From a checkpoint of a small self-supervised image encoder.
Model: 8M parameters, 32-pixel images, arch preact_resnet, norm groupnorm, activation silu, depths [2, 5, 5], widths [64, 128, 256].
Training: normuon at rate 0.019, 11000 steps, batches of 128.
Rows from block 6 of a small self-supervised image encoder, named by matrix and row number. Rows with one number belong to one channel. Each number is 50 + 12 x the weight over its row's rms, rounded and kept within 0 to 99. All counts start at 0.
After each channel's rows are labels from the 100 images, of 14976, where the channel reaches its highest value: "top examples" is what is common among them. Only what is clearly more common there than usual is listed. The data: scattered letters and digits in many colours.
# convs0: first 3x3 conv (model.blocks.6.convs.0.weight, 128x128x3x3, each kernel summed), inputs 0-127
# convs1: second 3x3 conv (model.blocks.6.convs.1.weight, 128x128x3x3, transposed, each kernel summed), outputs 0-127

convs0.65:57 48 69 48 58 65 65 74 59 50 72 35 51 59 57 38 59 40 34 50 38 32 49 44 59 39 69 73 75 42 53 61 61 35 40 30 46 31 69 41 46 53 56 46 35 53 49 59 50 24 46 48 54 63 71 56 61 48 38 54 62 68 53 44 64 61 35 51 50 49 22 25 29 45 38 55 53 46 52 61 51 48 58 52 17 45 73 37 46 34 46 61 64 58 53 46 62 50 39 46 49 61 38 63 59 51 56 74 49 39 50 59 60 34 40 38 49 40 24 53 55 43 52 58 63 50 58 59
convs1.65:37 71 39 52 30 40 40 42 47 43 41 58 59 47 46 61 49 54 59 50 55 43 42 64 44 58 28 46 31 50 40 32 16 46 60 58 61 60 43 48 46 51 46 36 58 49 47 46 36 41 51 51 59 50 36 57 56 42 49 41 64 36 50 45 44 69 62 48 52 61 40 62 73 54 65 48 54 50 53 57 23 41 40 56 64 31 24 55 64 22 38 29 36 47 65 62 31 53 73 59 44 55 49 66 44 45 50 31 56 67 56 47 63 52 55 55 84 65 66 44 33 28 26 52 36 48 43 44
top examples: count: one

convs0.24:51 37 69 54 47 32 74 41 60 40 34 46 56 39 51 41 65 64 34 54 42 41 58 49 41 59 66 54 53 61 76 56 26 49 50 34 39 47 30 43 52 40 42 45 44 57 51 42 50 49 52 53 46 43 66 60 68 50 54 48 73 60 47 53 57 58 47 35 90 62 68 38 50 52 37 53 17 63 51 47 45 41 45 54 52 41 54 54 52 48 75 57 65 22 48 46 52 57 63 33 57 36 37 38 82 52 53 56 46 47 61 41 26 44 52 69 58 27 42 42 52 34 53 36 40 46 44 41
convs1.24:49 27 49 42 47 51 45 43 53 32 48 46 36 53 51 50 50 43 57 33 38 47 60 51 75 32 55 26 34 54 43 57 70 34 67 62 46 48 51 50 34 72 74 54 72 49 55 46 59 36 38 54 45 51 42 48 34 55 64 50 42 52 51 69 68 38 30 48 29 43 50 44 47 56 33 62 76 49 57 50 52 56 45 41 45 44 37 46 32 51 31 51 46 46 86 44 38 42 34 65 52 62 48 65 18 61 59 68 56 38 44 74 71 39 43 50 48 62 40 47 35 41 52 36 64 63 61 48
top examples: yellow; pink

convs0.120:40 50 53 43 38 57 65 56 38 35 45 50 64 56 38 62 43 67 30 47 55 45 40 76 29 48 60 44 53 48 21 61 73 52 70 73 62 45 44 55 36 66 63 57 50 37 51 43 70 62 73 58 64 57 47 55 75 55 65 62 32 58 51 56 59 71 52 53 54 52 33 36 60 59 42 57 54 44 44 66 55 63 65 58 51 70 52 49 45 64 39 58 51 48 50 42 36 55 55 41 38 65 59 35 40 54 40 43 53 42 54 29 58 36 26 68 54 29 49 64 46 44 22 62 69 58 37 63
convs1.120:68 56 34 51 30 65 32 42 50 56 56 42 39 48 58 43 51 27 68 47 37 62 63 52 65 58 29 26 50 44 48 35 31 47 50 38 51 49 50 50 33 40 36 43 53 74 67 54 39 46 59 37 38 40 49 54 44 43 45 41 47 43 63 55 33 59 46 35 45 54 64 47 26 56 25 43 36 52 77 55 48 45 44 43 46 35 50 43 59 52 48 52 35 33 49 49 61 31 36 48 60 39 35 35 47 61 50 50 42 60 56 58 62 73 69 29 41 61 35 28 45 41 67 19 38 57 38 29
top examples: count: one; the character C; largest: C

convs0.14:51 56 44 49 73 53 68 43 48 64 64 48 58 38 56 47 53 49 43 37 39 51 59 62 76 39 58 48 51 27 65 53 48 40 49 36 56 43 42 54 57 46 40 59 61 66 64 43 34 42 55 71 52 54 62 60 46 51 64 48 56 72 38 79 52 47 54 56 59 53 52 38 54 43 25 58 65 45 50 31 49 39 28 47 63 34 52 45 51 49 49 15 56 20 63 41 64 33 49 44 68 34 55 40 39 61 67 57 39 37 52 58 63 55 50 34 57 53 78 37 31 60 64 50 70 47 75 50
convs1.14:47 53 46 57 37 77 55 37 66 34 51 42 30 32 34 38 59 48 42 54 72 55 69 44 25 51 18 65 55 71 45 56 43 61 66 63 50 45 62 53 50 56 49 51 53 46 38 54 46 47 47 42 59 36 42 46 58 57 30 46 54 42 46 36 36 63 50 37 34 37 41 55 41 54 55 55 51 43 31 51 65 44 82 37 47 68 58 47 59 74 58 62 54 55 54 52 64 79 52 36 33 68 52 63 50 27 43 47 44 50 35 29 47 53 47 45 23 66 56 73 51 38 47 63 50 55 51 52
top examples: count: two

convs0.47:51 43 49 35 32 42 43 52 36 49 79 42 52 63 53 37 53 65 78 52 36 47 46 44 43 30 45 32 42 46 46 36 40 44 57 67 69 37 55 50 73 67 61 49 41 54 55 36 39 53 51 49 62 49 39 28 40 54 49 52 60 49 46 42 49 50 69 39 33 42 70 61 41 37 64 59 49 32 11 60 44 48 70 55 54 53 43 57 51 59 54 41 47 46 52 58 59 59 65 39 50 28 65 57 71 56 45 63 39 22 40 31 40 43 60 40 52 42 63 40 52 56 87 42 56 63 57 54
convs1.47:48 63 53 53 45 48 44 43 77 75 25 51 57 45 50 59 66 58 38 45 75 63 49 79 54 60 21 64 57 56 33 69 46 35 37 47 31 67 37 46 60 46 44 62 37 42 39 56 52 36 50 61 40 55 56 55 62 39 63 41 64 44 56 52 43 42 43 66 63 52 42 44 60 53 39 33 49 47 60 34 56 40 23 33 36 32 34 35 23 46 30 53 53 49 48 41 48 55 57 70 53 69 44 51 37 41 73 50 48 81 56 68 59 51 39 52 56 58 53 39 43 59 42 40 50 43 42 51
top examples: count: one

convs0.103:62 41 33 58 74 60 42 53 54 42 26 71 44 45 44 70 40 47 63 65 65 49 49 54 57 47 64 49 63 59 71 49 38 37 46 51 46 54 56 37 59 49 52 33 48 44 51 42 47 61 61 37 20 43 35 35 41 41 49 56 71 32 69 41 38 66 44 53 50 31 44 26 14 57 21 43 43 48 63 71 53 60 47 54 58 64 61 35 41 63 31 51 48 29 54 43 43 41 49 58 40 60 54 34 41 63 65 53 55 67 31 74 54 43 59 41 57 60 41 53 47 39 40 38 49 38 41 49
convs1.103:45 64 61 54 37 43 43 56 54 57 53 49 65 52 68 63 55 62 60 72 52 85 50 70 65 39 79 39 48 46 31 53 49 54 53 46 52 44 51 54 43 45 37 65 55 54 50 47 69 42 30 67 67 66 67 81 56 33 68 50 54 63 58 58 60 63 55 46 43 50 59 76 65 50 47 44 44 66 64 53 51 39 59 64 60 63 68 56 43 79 57 52 77 64 48 60 56 51 57 62 51 52 54 51 52 22 52 51 57 44 57 46 48 62 50 34 64 48 63 51 46 57 72 64 48 62 66 71
top examples: count: two; count: one

convs0.61:37 40 32 56 62 56 33 41 52 37 48 32 42 50 49 40 44 42 68 46 49 17 54 35 52 24 32 43 37 42 43 34 46 50 43 43 49 48 50 56 62 38 35 55 44 52 42 40 51 61 50 68 36 65 61 58 43 53 60 61 47 62 66 68 42 36 50 49 50 60 47 46 43 48 03 16 50 36 43 48 54 50 54 34 66 49 66 43 41 56 51 50 43 47 57 54 54 45 47 36 59 51 37 48 55 44 49 68 23 60 71 62 43 52 39 37 68 54 47 38 69 26 52 47 47 64 27 33
convs1.61:57 69 57 53 60 49 68 72 47 56 54 58 41 57 57 57 54 45 50 81 57 59 54 65 59 46 57 57 65 78 42 62 71 62 46 49 40 50 72 46 45 50 45 68 50 44 41 52 54 49 62 39 52 48 28 49 49 54 62 46 78 37 41 30 49 64 47 54 45 44 39 50 41 54 61 59 34 46 40 48 59 53 67 66 48 64 50 50 69 90 45 56 64 46 60 73 48 56 66 47 44 51 79 50 54 49 35 57 66 43 60 40 63 58 53 47 36 48 48 58 67 89 62 53 55 54 59 71
top examples: count: one; the character M

convs0.10:46 70 66 40 64 68 47 56 72 54 53 53 57 60 70 63 34 42 57 37 42 55 45 22 48 47 38 61 45 56 70 62 58 44 43 50 47 61 47 58 43 59 41 38 42 41 64 60 54 63 41 51 41 51 60 50 58 54 68 54 63 54 45 45 49 42 59 60 42 49 59 51 49 45 50 37 47 56 58 39 51 72 36 49 67 31 47 68 37 53 45 58 49 47 50 31 22 70 40 40 35 46 54 94 70 37 38 45 64 48 45 52 48 54 28 23 37 61 41 54 38 30 63 44 19 57 48 37
convs1.10:56 45 33 46 50 26 42 57 44 44 56 63 36 55 39 39 58 66 65 54 55 43 38 64 44 45 38 57 47 62 27 44 66 60 55 55 48 32 51 90 45 41 55 45 46 65 20 71 46 65 53 43 53 46 60 53 52 43 32 72 72 47 45 50 35 64 25 41 52 49 42 41 47 43 75 57 56 44 41 51 58 34 48 45 35 55 54 38 59 61 59 53 50 43 49 66 29 90 61 64 59 40 56 40 36 48 45 47 22 68 37 32 43 68 51 48 55 47 58 53 42 52 53 62 51 53 59 49
top examples: count: two

convs0.106:56 60 42 46 66 34 56 69 41 46 49 44 65 44 48 37 49 37 62 34 63 51 46 31 37 48 59 40 52 37 66 61 55 58 26 38 36 36 30 43 34 47 49 52 44 50 52 38 52 24 23 39 32 40 50 39 23 57 41 40 45 46 59 56 44 71 50 50 39 56 41 69 74 77 58 55 55 39 63 45 59 20 44 47 29 50 59 47 29 69 39 36 45 52 54 48 38 37 44 45 57 57 43 57 52 49 55 49 48 50 55 45 35 48 35 60 58 58 44 27 77 37 57 40 75 51 50 66
convs1.106:61 42 61 36 44 47 45 50 59 52 60 44 59 58 65 59 60 40 56 61 50 81 46 46 60 82 42 48 58 57 54 47 73 48 53 58 62 62 75 55 43 53 57 64 54 65 53 66 69 63 34 41 54 55 59 49 99 50 52 67 61 52 53 57 57 46 56 56 64 60 59 63 40 52 51 56 34 67 61 60 57 68 54 51 28 45 67 52 59 65 62 61 62 48 47 53 76 56 55 51 50 53 71 38 55 57 50 69 55 52 37 62 42 57 46 55 54 37 67 54 48 76 38 70 44 60 65 64
top examples: count: two; count: one

convs0.71:42 57 48 37 35 29 51 47 58 54 44 70 51 33 43 31 54 51 47 64 30 53 47 40 46 82 54 48 45 48 44 56 33 43 51 38 47 45 53 56 39 56 38 64 43 45 35 54 50 33 51 51 67 44 55 58 78 59 41 39 92 61 62 44 41 45 39 71 25 42 44 42 60 29 59 25 60 20 38 52 53 36 48 44 39 60 45 56 53 67 47 42 75 61 42 46 54 61 48 42 50 40 52 52 51 39 50 47 48 47 60 41 60 68 33 60 64 43 51 42 55 38 39 39 30 42 38 78
convs1.71:66 65 35 49 53 74 42 45 62 50 54 29 41 57 51 41 69 93 58 51 44 66 51 62 45 59 47 59 80 47 68 64 57 56 39 69 59 56 44 50 76 49 40 62 69 49 64 51 47 54 64 39 66 39 58 48 38 55 46 36 42 57 44 39 45 64 43 65 67 42 49 52 70 51 52 71 51 34 45 53 60 57 66 42 47 54 37 36 62 62 29 47 33 60 63 58 44 38 54 44 53 47 50 48 44 64 58 47 46 58 49 56 66 51 46 41 43 35 40 64 22 33 73 29 43 38 49 37
top examples: count: one

convs0.25:44 33 51 54 50 50 60 56 56 28 47 41 49 59 48 41 47 23 38 42 42 56 62 68 22 54 46 36 45 44 40 51 53 53 60 52 38 44 58 26 52 63 64 62 41 48 41 43 50 64 42 46 46 62 55 29 69 55 57 39 56 62 59 54 60 45 61 21 63 60 59 36 57 41 49 55 46 42 61 24 58 42 59 43 31 50 54 56 48 24 04 39 48 51 42 52 28 39 43 52 67 57 42 24 70 60 45 61 52 51 41 52 51 59 54 61 64 46 55 33 69 35 40 63 64 69 49 65
convs1.25:59 29 41 49 56 61 44 50 34 18 38 90 59 51 42 48 49 51 60 54 57 46 46 42 52 48 46 57 64 42 24 62 69 55 50 55 39 38 54 40 35 51 48 34 70 61 65 54 67 43 75 35 60 45 51 43 69 64 44 52 35 48 49 16 45 34 45 32 63 82 48 38 60 53 49 56 51 41 47 69 56 33 48 56 46 59 63 52 50 50 46 56 58 55 56 56 33 33 68 29 49 38 54 20 54 50 42 46 55 57 38 43 56 51 38 61 38 53 41 29 44 59 53 54 50 53 33 56
top examples: yellow; orange; pink; white

convs0.6:51 60 55 55 62 29 36 36 29 40 61 33 40 57 51 42 55 68 58 34 53 64 48 44 50 54 69 53 48 45 65 48 40 33 40 58 47 46 46 55 56 42 34 50 54 75 67 55 35 49 53 70 23 61 59 56 58 47 59 66 61 61 50 71 48 50 50 63 46 60 36 43 53 64 59 51 60 60 62 46 58 48 38 44 61 33 43 43 59 55 48 29 50 18 76 45 66 79 48 45 57 48 49 59 24 54 48 59 74 31 41 66 53 43 49 66 62 55 48 19 42 73 51 54 58 48 68 50
convs1.6:50 30 15 53 42 67 47 48 85 61 51 66 54 61 36 49 43 43 51 43 55 36 59 53 55 53 35 44 49 66 58 33 45 49 52 57 59 46 45 59 40 55 48 52 50 37 22 56 42 38 41 31 69 25 43 70 50 48 27 41 56 41 45 49 34 29 54 53 44 38 50 50 56 50 41 31 60 49 53 42 47 39 49 36 45 41 62 45 32 56 62 63 49 77 58 51 35 55 63 48 32 42 43 50 63 39 54 41 44 66 39 53 81 75 66 53 61 53 65 71 63 36 49 55 28 52 58 50
top examples: count: two